Rows from block 3 of the audio encoder of a small encoder-decoder audio transcriber, named by matrix and row number. Rows with one number within an expert belong to one neuron, the router's apart. Each number is 128 + 24 x the weight over its row's rms, rounded and kept within 0 to 255. All counts start at 0. Numbers have three digits each.
After each expert's rows are labels from the 100 clips, of 14976, where the router gives the expert most weight on average: "responds to" is what is common among them. Only what is clearly more common there than usual is listed. The data: single English command words and digits, spoken by a formant synthesiser in many voices. In brackets: how many of the 100.
# router: router (encoder.blocks.3.mlp.router.weight, 16x256, trained with AdamW), inputs 0-127
# up: expert up (encoder.blocks.3.mlp.up, 16x128x256), inputs 0-127
# down: expert down (encoder.blocks.3.mlp.down, 16x256x128, transposed), outputs 0-127

# expert 9
router.9:110089146139092124137114106171157084085104104131119114118126171133166135154127154121097123121163151102076169165126131144130152093174150139129129156108133136135127161138133123174087172144141096118093149112083127135124140069183131147134143132149151143141143117094107136140158105093095100124152141112112137120147109103129108133105155110125159142156121124144129143120079113119126152134157
up.0:120108103123166123126147096137116131125147151144128131179129092103096156079100123162110097135139136110137136131142129142104165099110134099121121123126126119135129126124124151170168092127128127096129131128096153111153131135116132121124105096156131104127087120131102140129145118116131045102125114147152098125116131208115086131111123127068122131108158119177135131111119182055158083182112
down.0:134129116084133065123144126155074115124187135127132086144176084112138148124131119118152167140148123159064126109144153132116115131075127170125135123071122103158149151150122138112154185115130103093115103170124142179091158170098162098122131159104113104117133106072131114113121127104121142126124112083105113087143132120092124131150118115155131164130134173118168129128184095114131148140132
up.1:180131136107145118178151130135145119130126096127122125059129153133114125117119126084140054130143144076101097155127160129129105115134135143126186155131114128153147127115133135050129155091124120122122109130119127137143116130115168130127095133137154128123122122096189136116114150135147066122135109161152107138132160105153169139136126097074127132133128113117116115128117124115131135142121
down.1:151093142121144107128163116163160115126127172136116122122149099162129132086123106140170152105139147139089140118128105124118127094107143177143130124155127127133111129157130145114141127107127111137149124123153030114143103148147131154107140115136089087127091137124136130118127116098184108172144136128106123142115097163150121130141221121099143154108107110111139122131137126130154137095108
responds to: mains hum (55); muffled (low-pass) (50)

# expert 10
router.10:144107135133101119135111103174148106088137121155136106115128136133134131154161123103109143146140143112106152134134144135122130095151178167130156150114131126113157168114092152169108172137159099104117131149102117148129118089163146094141179143127163161145161107112108097166155111123102138099177141126090123147111141112111093120135147103124133117152127142151120155140110125095132145123126
up.0:138118128126101157125130184179114172124126122148119117093112114112125117108124129111172117119132122135168132087140116118130148122123114100140143100157127144143181158160113109137127110127120121116157150146137143121167083114171139122149118132125181118147085101081143150166131143116118125129121116127136119115132128125131135131154122126105126140129132097125159129152146102186129153136127
down.0:146156152066109093138127106129150119093127119122122138116133137125133109119107136125133112090149141126133098121135132129122154143155119122119131130099135086084131095127149119128136155119165123113102128128133152121158144126146147125140122126124099158124124136158114133132133124122099144149113141118133129142133132165121108088129107133097148147125126098118138132165158106097117048106104
up.1:146101117151159109134114133135130129108118134138160152131144164127109114134130156128131133145145136119118109110122105128086142132127128178142127084141117079133139083103138121138139119142088110173127108157127126121136113154110097152112112146122148126126093150137084109139095135164126146119132098138112120127129128120131124115118123132132139108100080166125075109109079109118103111138145
down.1:092124099142124160111110118110147137144136155131164132102065121136131122120162125136139114153153157114150094132097129124149135182122100133122129098159133127114106155112129148137113159120156118111054108128085150154130108128136098127146106113110102140140095128126122125139104131166108138108117118132183153089127172112135163063121154114139091148071151118092114137102121074163129130112127
responds to: quiet level (78); muffled (low-pass) (37)

# expert 15
router.15:111115166100127144096130124144169107073137090136116087094143111107162152157125136087100105150143142107107141133134125184099137099173168152127150167121125143101143146142106153129101162142114114112094146130102127175095112094193113112127157148132187144160149117083145109159132122103110118115167141150114131131107135148094095132129156107119143123131123117157112125134092115114130145175140
up.0:142148123163122152142150130126146130158097147134075132117122129126060100119092071128124097144125153132111157123133108110089128143090134126119128119127135119126119145079136091124084123129084149102185137155147120141128093151147142147050130123133116147126124122108089124107155116124141128117135123147158138117149145165145120133104117116132130140100086126133145105130156106146170115117166
down.0:142107064117129129115102122121058137116132111120128139141045112144132168126121128154129099124145141121169150174113134100122162174160137140141141101133119163122168139138193124131131068204160168128100125102092143127051131109093133132117127123185165150158146112153126140139097140123083139119139172123100104127148112133139130118137183155138131119129125123117113106128112128154117121115158
up.1:215100095177102153117093162131079161155122162087119133158156120120167134129080140131131142125111121114107114121107069101142127141163073150140133066126125173110131137178117134089063156115155140137087125115136139152131193161127149100110120129127125115067081118129166114124116141120086157147124102145108106116138125116135127103125143151143122128103136117144085118125120170150100141109117
down.1:116148123134074109082128119108146119115128159120123122061120128144129144132160205096113089122196112151160163153089141126153141078137120107090130105081127080087166080106159119092122099140156123125154149082095107117124180138135124157157095133100177172130081134125127109136107127137154138136164126127128122167106137128141135134149100084126137148153086133125152125115133135139149108120117
responds to: thin (high-pass) (32)

# expert 1
router.1:133119165092093133126132084127132121103129098151147128134136133116161154133110153129148155169129174127077187151122115151148151113130142175104154162121118145132127142112099146149128177146134128103095133088096120158109134113166132131125135148113163165159168118084126108177129134120117105113186139103103121152130115107133091134144117134095168139164145155132112141133132097164132163144121
up.0:143122098137209115115149140127128134129136137131120120133125125128137138137136177123130126188099103132133129110127103112138137152117131113145133091153130166138132130133124135084157170133114115128125174132134179115155126177081133081133169168147147138089136126107135126149133110145186070122106105191095161101141132110117111146193139128143133160129116173185159099141107125115143120141076
down.0:113172068143129127136119141128126080132110150127135154120143117128137120172120115117104121127162092134149136134090163160153073122117086114136102116146136116128126139165131139123136181145128139145162128105134113171139124127119120124141074145085145094123153126116171120125125127147091140089165133126177148129133124137121139098134128060147068126118138118126123107125164091189137111107127
up.1:130132130126141127115106090154122187126101134134100158081129133119130146126137123150136132130129175129115118112136119146149168152142101138129161129151137154111114128135118098101149118129148087120139133131167117129145116125139127129156134131127202099138132081126120116115139125121154132125195115152111129134128113123112141157174107124195123162138127134107115143064042122117122117208123
down.1:130151134125128090148133142124117093085118122127137173138128100104100161123128132190129136129215148136121148129073120112107124057147129159123134177089148152117117153114131170122135145104118130168126140132117131078088105131119097123139140100118126109098146129148117145145078127117061151122126122145126138137066114132129137156127128058081144126140165138148130084182130103127129151119156
responds to: pink noise (55); voice: child-like voice (50); white noise (45); clipping (30)

# expert 12
router.12:120115152110096137113144090090148118163113133134091117148152132121119136107133127103114145119117175151133148143168127144126167120095113122112108148114138082099114123165131156173161102094120125099102144096114103101124125137104143118140129130130076122102118120114197129133144108145123134141162099133188152149162149113131150110123120109102170115126087121109160128132174164106146162168091
up.0:095131112116190100146125165147123153049144164109147087167137124130134118176136093139110108128096136136133105135162108083148125086147177094135115113127082126125154116167113149129122099118145134111129132139141146128133134171146117103091107107133139149107140091131119165182085108126112099120124113095120067116129143174122139127111144107108117144106144108129134102107125108095128114142120
down.0:092137115123133092120144106150111141169148126110102105211145102133101132164128178089107094128123101115121141167137079142127125148133129095086123146134151120142111128079134158161128112127115111147126128132173084128139145137094145099099170146183121104117206152118128147111138107142150134103130138112099135135136129111137128116122135145110127108117129173118229115148095172162144159136157
up.1:125115134111103107127126115130128132119130136101128127144140133134167114180119106153127104106141125132100146128066160098105125135188126155151135137112132073052130159169124110092126106134135092111110124108199128179143135089128106096127128133111181149144178134143120140141101127109126135128124151198113123132120160173134125128151127128126123132129202126084102106111183128133119134114112
down.1:126128137130124091121135133093125155122142100116123140100187158161077084128167128135127153159147128133163135129142025198131116140107133128143127131124089138133145160087128165166130088155137114134159146116121153177147088156132129116121181107110135112142132120128145145130132128140079151126121171087104145116163121112108115124128116127121118123132175137122131113141135113142134112132126
responds to: /k/ (37); /m/ (28); /ə/ (26)

# expert 5
router.5:096115172092090132136122116137138101104134100153115092119136138118167151147132131078105141141174172115121182136140117157133147073156148159137150137097152135111158149151125150173121176151128121090119116138106134138106094092186118130130157138145159147146148125138096105162156112101072136110177148123116134159122099139130111111135159110120144163135107128157128124150119100137130152117131
up.0:143123120109129127151147122123146130115135120093140145142144075163149143123112174094128091121118182113129168106147047105141109132117140119130136145144156097113101088158121096124150118180108130109082175103147119137097127123137111133131108075110131147131116124126070113134149070114119109154121077128119144121162127136125158108115169129125136137139109116169120124138133091144133064113110
down.0:200086126123180186100132133134099093113125163104127126128167137129083124142107112209144168095112116165170131069123120125084090149150124159133108131133096156147152105138117112107166196120141139112130116129119127141109115142134149104130103124161120151119133127101092126142154111027130111090109093139150105133151109100166114131130139130136135120112151087090142118158160159153146129101128
up.1:103098112141113135155124125112151139129142172125148139125118131119133133180144138144142154112139138119097109123107127177124137133122124115096097112157079119131137144103137136131133178128129137123125084097151166152126130126134117132114149127127167127118095134123131129112127115132127130122121145128105122161130130192118119104112093131115096128130118197127125105112160147135124120124168
down.1:122137149112126126122075120136193142151083134109130106126113143151110139129131128102102129128145139132113124109113091149085184119091126168136126108122126196136122106124123092158128138130152092125098143127138150140143125125122113160119118136144119118151136108118149118171158154120119160129123100130140131143113192096113132130133124130142143135129138111107096133099115092129159122125131
responds to: reverberation (81); voice: child-like voice (70); /l/ (62); /ɝ/ (60)

# expert 2
router.2:102106166128077117134152165124164095119148094108100121095128124144176177120134153123094147163172103115089153169159132126129164077161098162139101141085132099150143167136117158160109126133115093113071143149078118121141106085186145113149146144151160180167164115099140102126150123135103117141164140171128133148126111107159098162113165125115141092155154101158147139116131153128142137120115
up.0:112167130127128136115106113129143103221102131136128128132139097087128137083152154135163132121073125110128133123092127175133125136040187118141126155161082134122130140111129128174114149089138153109128146135122154110100163134110097127136110103118112131128111128114155129118112157107166122116139132085149123160132128125177141136166146125130111112117131146103086119122137123144120201109160
down.0:126143129142144119129130115119125000164114103125124147131124131153120143086095123158159105128141115131134103128138097121116143124129101140120134091111138144154126087130129125138136113187132143158126136115059150115122124147156133124076140110193124146123150110114100134130112111131118143096099136156139117126107176124179126090128125101132163130120108122121211128131134134105121129114142
up.1:153123126134118137097140122150052142154141106131109184125129080127126130135107194140114131123147117118190128131179139152138105132148127106151120151111122134150145148068129086162106083128118128105100095130144133166140115130119118133127125122146108130094164124152139118149148137072129082144135120154171139147171127102112111103140087137136149076112140103114095148135113114083122089127127
down.1:142100134142117135159152127125126180168147163125131129133078152109082129203114120132090124115107118127128149114101154132121164146066132144116109144106109148190138136126126109121123158112111134145150130140157090137094130135087111143139125132080124120149134133098164113076123107097103110125131128129129125153110171153119127124150164069141169153108126133130167116121098101114132105153189
responds to: /ɛ/ (66); /ɝ/ (65); /m/ (59); /ʒ/ (58)

# expert 14
router.14:112107165115128133156133114161151114121150082130105114107148130095136166161167141085117112142168163104131127115123130111135145073135147174092143146109133140129134156137106145178140149128135118148101156130092107155108118079152113125130180156129166148148133117066107135170152089118129117094184121118114158144160124117132096130138168081121155135118088139114119122114085127087127138160110
up.0:128180146155131120136157129134126160157154125130158143135145113122114134124128166117146145123126124116160113130172115129122131131121079137164110118129129132098115119122150133079097195137122131128125151123132127120113149192121107138127138115090114146109107139117105140128106123128157123125119126090183099112142118088091134130152093132101144118145130117121080064131113149161142111140134
down.0:144106105122155117116128131155114124148145144115138134167140138109142145122123155194130107126121156132083105142114102163129134116128098146115135109124068100122124155146122114163127118126161130122145131125127141087080139128008091169179158159116067123087127160143146181160134128133130135101118118118117160160151122131126162068151116121131181126163115135146116101113081142146124136124084
up.1:148123114120142135074160118066136133195119148130091139150151138162167160178115085169120113147129145144130198122122111138142153127157124130137097123138105118121127131108150148145117138072137146148135118141134135109166138101118129108160122088149134133123151098106113134123141116086157134123074087126114178131084123098136131121115163141118153087083113138128149117112101124131130124166143
down.1:142126116120101130136135137139130167112126127087144115195081153165157088122133161171122129126124121097118122113129164134092130137137166115136110103130083104151127120127135096131108143144161074168091093133130111068156185125092058128149133127122074127107106118134144124124112130187106136140130139152126060124128150123159126122114104109145136111102113132100137160144109151134091116126123
responds to: quiet level (71); /ɝ/ (40); /oʊ/ (39); rumble (31)

# expert 3
router.3:113102154126106138144145122177130094113131085137081109118147135143180147171114156103115116139161133114112158133142113124110163098159132179097144145107141122118141134142091139159121181164128099095120118132109105164135086085175097136105162154150129175138126120124117108151155106105118121103154133119113124129102081140134142118123160103138148138142114149128126137116121124138129150118154
up.0:139126119137142110132133141128150126145205124103137126124136137125137126128130125122135151148118133130127080113149120128105066126208151093124134161128092106119128107120137128057126123128129128134155131148124101115084187139149116122168070112121098113133127104126121122117138138128139124115127124084131163128125133143131142126137127102113095130120134128143170129136123119129123147128119
down.0:123110097122186170142120108130124188137144124105149166129157207130096129096125162140127128121117186149135130093151110134129154152126138127108133069083128127130129100122129116127129156120129127129113126157128122109110128144164123143119156127068162196187130126177150145118059156110169127130137124135134126125128128178107101122124126125134088125121161121067124073183127130131102134118128
up.1:102142147140133123157146129136134123125164087093130126123125099125113145097125142144117163130074130121118093175128118228113122138121142120117117144134141136150168125152107121135133140147128134128140134129112100134096188135097144141128162111124129125128136138130138175102100125061106112144090138135162087132097086149113139076136147101148127203082140158153103204128108107078133091135130
down.1:179108159134180099145068145131095156157106085099141155109118142114105123120127123112128142146128102198112142085173145151111106064129164125116107099159139141131114150159129110120141103121129132119120154119135111120127174136120134135145139144144129159107103154156115135082106134110139157128145086125166128132098129165113131138125054154131120129129162149069132137111117164134124125123136
responds to: quiet level (70); pink noise (51); muffled (low-pass) (29); /eɪ/ (27)

# expert 8
router.8:109090165104102109150146105151142101096145104157125108099141118118150117138144136084136104161126164102136150161158121144139156095127157153111139120118140138115166180151118157141102144137135076102087118125116094154072104082161133149138124162141148155172158132104124132136146085110111084108173130121112128132118125140095109134129125097148141170134136168126145125159106129104125113130149
up.0:108119129124140126141128026156126135114136131104120117104133147135148175130156069123103168121132147129119123123131127139141187121158187112144143124137151110152141137137127125146129136154158115139106124135130118164171123133125054167123121130147120167106132106123113128114101149145128130133139150152077069125125127153143116171131122187058130139113142106161173156086133119094140123134192
down.0:096182116170100140129149136110133140110173171128119137147100117168125139101127157132136123141146124117091109148152094105148114133122119139127126153144115157155123149183113129136150147111134090136144123114134126114125116111123121125128124104114108085104137141138163128148089143099146115114121120114113122199136107177166123089121118168091111145122094154118134121170122133142159121134132
up.1:127128108144132136146196141138123110160154177133144146137143125125118107118140161131097117107114076153127144127131101114162106135079138150129096120123128117127127133100155138183165153149118135150107116130136049112124164110117131136129112118136120201109086131105100140132135128113135093124153128164115135082145129093124167135179128134130113157112129178148128140131078167110060132115166
down.1:103160129110091132146150145126140100120134110127170083129140126129122138173079129181121106113107129145133139116147119136153041162123166148131131122075128218078071105165141109151136203134128127130109130093142144112140154141114100128116118181147099127125110137102133137078111116132127132155119126129176129106159150152127109139100122134129135130195120149121083151128114125114153162117147
responds to: rumble (39); pink noise (38); /ɑ/ (29)

# expert 0
router.0:107169169114147136156136140115125097081116091137111135170150155137141067151104129109144094102140083107116116136123168156070101118148147173130129136138168126128134140101166135070130112131118108115097098170096121152120121104126150131162166144164130173155135158132121141165113110156136095120159104128125149161101103176096121116124142116174118123120179074118116090149118098142131127097147
up.0:141138154137146181112125157095123129149134114181128094127083092170140114145171118127113102146106119202091130127093131112135047137122086134126114134137122076114113116091142118155164108118138141103125148107128093134098119090127122108140126129117125151145177125135118130128117144142063091097135132121113130093141131132143102130109155144091094160132126139163068157140144063113133104149119
down.0:112114161117130088139104114113144134150117072115136169194136152118135138115126122162116121160151164130137140141118077186111195082118119133118132146138126171107119145144133089135132158144124132177085119102134134103105107133112130134121130142117160114083083137103152166114067102136190137135154134126130129155124106081127100124133102092101134146151115127130149137141132090136148127118126
up.1:130128142126122133139138127116121113159107131130109128083149127085130117132114070136129147174163114132141106165124093134152128116131138124086129119087155140110130129100127128108137101136109127130131124060130135123122172135156099053140125126131133089152132128094135134106110120199180129149133119131134090126138130111127138120043131120126146134114130124137131133173131128096139093133094
down.1:138066126078143067123132103103142118090129097130123135112129134123114150131132139123135116123119120116124121127149148128113128104232150120118129135121087121138131117170111118132129114183129134115132111130138134129121150089122203125192095130141176152096130124124102130139127129116128090122134113122134108149128131117135139166112129115202182151100121127160181113129139127133102146113112
responds to: /k/ (88); /s/ (88); /ɪ/ (67); word: six (67)

# expert 11
router.11:117117134109087141121122111117141083108146093130118124092143128126153141145148114088097153145150154114116175141108120155138159087133173165121121144128156131119170143134115131146119167158127108107093134107107116160121113098187120139139183167147171143190138126101115129149179123098095107153183140134106136150096149117131115127081156099118180151170115147160135126152096135122142155145125
up.0:145112097158125107132127154128123115131114147122149129149122131135130118131134108117108126127150130025110136071067122149108104137125152104128122109149160129141152106130144164117112080107098189113120128089151110140126142122112146111137095128099137113105095133159134114142130105111128115115124129117094123097129127097130165106089149138104145126148116142122157128139142109138113113137150
down.0:125069114128141155137137125133129133118123135105139129147128153117120141124161145111132083111150134113109144159123129065136152135130097112084133181100133133125136078110172139103138163107107094139085131109104116094108147130128144133159133104123099130124139112080140129113137132145120179126160141170157151128128138097143083140080063181105088122127153145112171075134111109171116128103140
up.1:126127137122120138203095114118156096104112125124150127130107126208136120092103126136162117131140149117129119137114107112125078121153086127139094131145090074110190123161113132132145113141144122118111132118117134104123089122125145123138135125143097106097159099117183135202115128123104115113138155111157131088098115134123113139124077130132129125146134110115088143129110189133121122173112
down.1:137045128136166117118147148115103143126176148127124128132131132149111134148119091154156121126123101198126166126167122117138133154173130087105126140124178170136115155092131175110125225090142149097116139133140141074100129120149094148143155092108236167164128115107112110125128126107143126130159116145109128119119120112120116103086137145119129121107094139103129113123130148134129164128109
responds to: /l/ (74); /ɑ/ (55); /m/ (54); /ə/ (44)

# expert 4
router.4:088086150109106106118147122130133127087159095152112140124148147094169137136173126079122101141142141093086149117114107167109153085154161175107137147118135112142168181150100151137108186137133121124100138140114117126097106082157103114137146133122174159135146137084092079152152084127077111130151127126108123123120117122119139132105155096135129132104107119148125145158078113138141162142145
up.0:093134154155116132128163144134140151176132130127115136093145120089084130150192142127115122157118063170103108110139077135131131130121122101124119140137127112094108110132125155111113147113111125092140132123127108126176145138138106124129147146165134123097115167115122118128155102121110128127136113129055127105108130132107131156147153111151137155139152117118120145134159081114171174140086
down.0:161085121131117146125154150105144067115123127180133106121071172143124148135140164137107170132121155119037154160117188117125101131127166148125121126129165144106139160146127128109128161150129109135209113138134161151109158100110178122137148151088122125139143144095073137108117097135113174115121067112132173126090132131110109115106140085101108154142125148150136134127085128110129120134144
up.1:137105154158118133089115116114122146136203152137119123145162110124167144101151126087143095130097148176122118143134095095150128134130128118111133106206131129146124152114125150080144137115143122086116145114126148106153113138155164133129149126098080105137129109127119108131107130103129118152128079125114114127123112185083089068129110139121102103127134136106109143143117072101129107151069
down.1:126129100130159114151123125129093103176136113130132140089138158139099133112153124129148160160138109106087092135112182137161105114124128135134093139145077190121119127094147113123128123131119086128179103128072091167134133145061121134125074097086130169137066117166149140135142126119114122124107110135106047119128113140130163115132121142113125140116129149117161130140106111151128110125139
responds to: reverberation (84); /ɑ/ (63); /l/ (59); pink noise (41)

# expert 13
router.13:091085190121116126122137104126158093118133095140114103115147103089131130163153132095110135141181138149105163159119115154115147103147144168124126162132106143130153170138107131163141163117155103107109097127097128131133110095138091157125161161142169192170125133095102107154130097102119104109184084121111145133120121105089116113102153098129159165153117104142130128102075128103123148162140
up.0:108107138126163131152105093140165127121127139130161136126128096110143138127116144127159123145088119159098150137131105101057104090114125130112110122132124114125117124191125105142135124123115146124099123082134135135130112065140140091125141161132141134143146062091142101119143209120140112155125123137115159141109139130150132122117109139073135119122138114144161148169126142123125108107157
down.0:154132112149099120127133114125192109086108139124133090091129126117187118113145123133112143122114082089086076095172085131158105086160162126166131135089106090129083119152171173135100134125123128139095140032127128084112116108197137124128146139125127195124133165113116151140134074132150146117130124111138132108111128145148145122165089144097127154138139124128124168130151144176122185117087
up.1:134120128076156194128133146152097126147145120127132108107137123168158117068129153141130129123130145123122131138131122154114151107144109125125117122135126138168167156128132110076127103087125105157152101087089128099134123132134114145125133081141106121160110130112141141162141126125113119079133111154187128115136052101119125142188102124160123184133168123125118126168141139113088143158148
down.1:153108114113134145147148127120131146097135144125127129093127115125070091166167102080133126131177156144123135139126131116144104142152136165130133129133135134138128167129168115133136116123145117142135123150156088139157107189147113158128168100107139135132096126146160101223119111133108106077108130122117147120101088121129127117104127119121141121127128123170111138130049127119104138171091
responds to: /n/ (60); pink noise (52); /ɑ/ (37); word: on (34)

# expert 7
router.7:095108178105095111129124150115177135105177119121143108088136135119150146144131156069140121132123167107119149149126128143145149105154152157133140117079141141138161181106131142156104162172128115116090124104088128137120097107184137109157157142130179159162160108115128092169146098111128123131159127116152130157109096138160111111115130089117132137120124131128118160108104099098136124137142
up.0:148100121145179126140202121141130124106130165114158134094126122189118160137124144129144146127137127120161124141106102101182125168172124130108135123174110125122173090107131115136152109136123143120137134146092140063112165138111145071132128083116129125144095133112137132100106132129156116108118118207124132105116174128119125156117141126151136153048123128141169127098119118114147125157129
down.0:077133140167127119086127130164124156144113103153095103156134073124169143135131127130126160163126125126123102107121136149116136125118116128124111133103161163092139048127087112118113122130134125146115118131141098142154129073153093138096103143156136105046120139103116122103133169156102117141106146166109105196138126120128112142182137115095136115120171121078132172147131129133127107148144
up.1:138137097124148138138134099131124134150124136129207133117126147148137131133151095125164133110154135098126126090138134126131143114166123105087129126163128080128146110050141102116153020119103093109127149145131083080149128140191135118135142134125139128145129169139119146098142127113142097140116118123112119124171108118125111156130155103115126173104090118141107099153102113130142117142099
down.1:117138132130115135131095087123146106151144079091153102147099121100127120164126129102127131169143171120164117126092087129196144144117168119128140134149153164092109099082168131118119125123141132127141117121143167122147138076182127130129118154124106138106114137105106107133106114124121107154137124134168145150168119101151125171124123135151114125131115124120118154124149148072129112134125
responds to: voice: child-like voice (73); /k/ (41); /b/ (30); /æ/ (30)

# expert 6
router.6:113116182116114126151120092112141096127143118140092083119112118099149132137134123096103137133145144133109147172135077121127153085164185158112144134114172156145136159141121134144155163165127105104095108132122102130128125131160122131148166164122155163206146150087119122154147099102106131122180114122109120124107135110122107144092129094095172147127106113156126141135112118101127132121134
up.0:132073154131127133146134127129148156148132109134130141125137113128130136149123170109118154131132128130140097107119131171127115129132136123158124093152144161199116100152141125203140071101101116110138141165116127129144129180148099129135125127121171130122148132128144140136119118118117126121124113124132165130113084140123129120126119134193121128152199129130160128170196156144123113133149
down.0:116134126151128146134103097119069170134130124146138117100113156166136159138144138117127102131135118108151128114122166119117127080138130119165122126115128126114125079105135154119115131122124097132098159128148151188076138127117135092133168128120163119159130131110160135115128123127114130118166126150184148098159132078145119154119217115104130113136118156124111120129145125119156172125113
up.1:128069151119146141124128129129127143119129116143103130141128135122133112088144131111137126148143121122122127150150127117132140110136124134116124132136148124191141159107140096126126116124127137155126149155133133094119108157112120128107127129132115163129149135125217119127124129118192125152148098132167155173128105126101150178181114129114131162123125141089139159126126150144089084178093
down.1:097128106100143179124139120083115110102131079128136126140129106137123077123166140127138129123171123102136107130161148121125139170140135124116127133196140137144156116081124117120136132156117153136174113124134128107134132206134142122086118133131147114134112128133174075124103085100134115077144174130118104139146088105082145128166132110123160135104164112136130128130106121145131091125137
responds to: reverberation (91); /ɝ/ (64); /l/ (64); /n/ (63)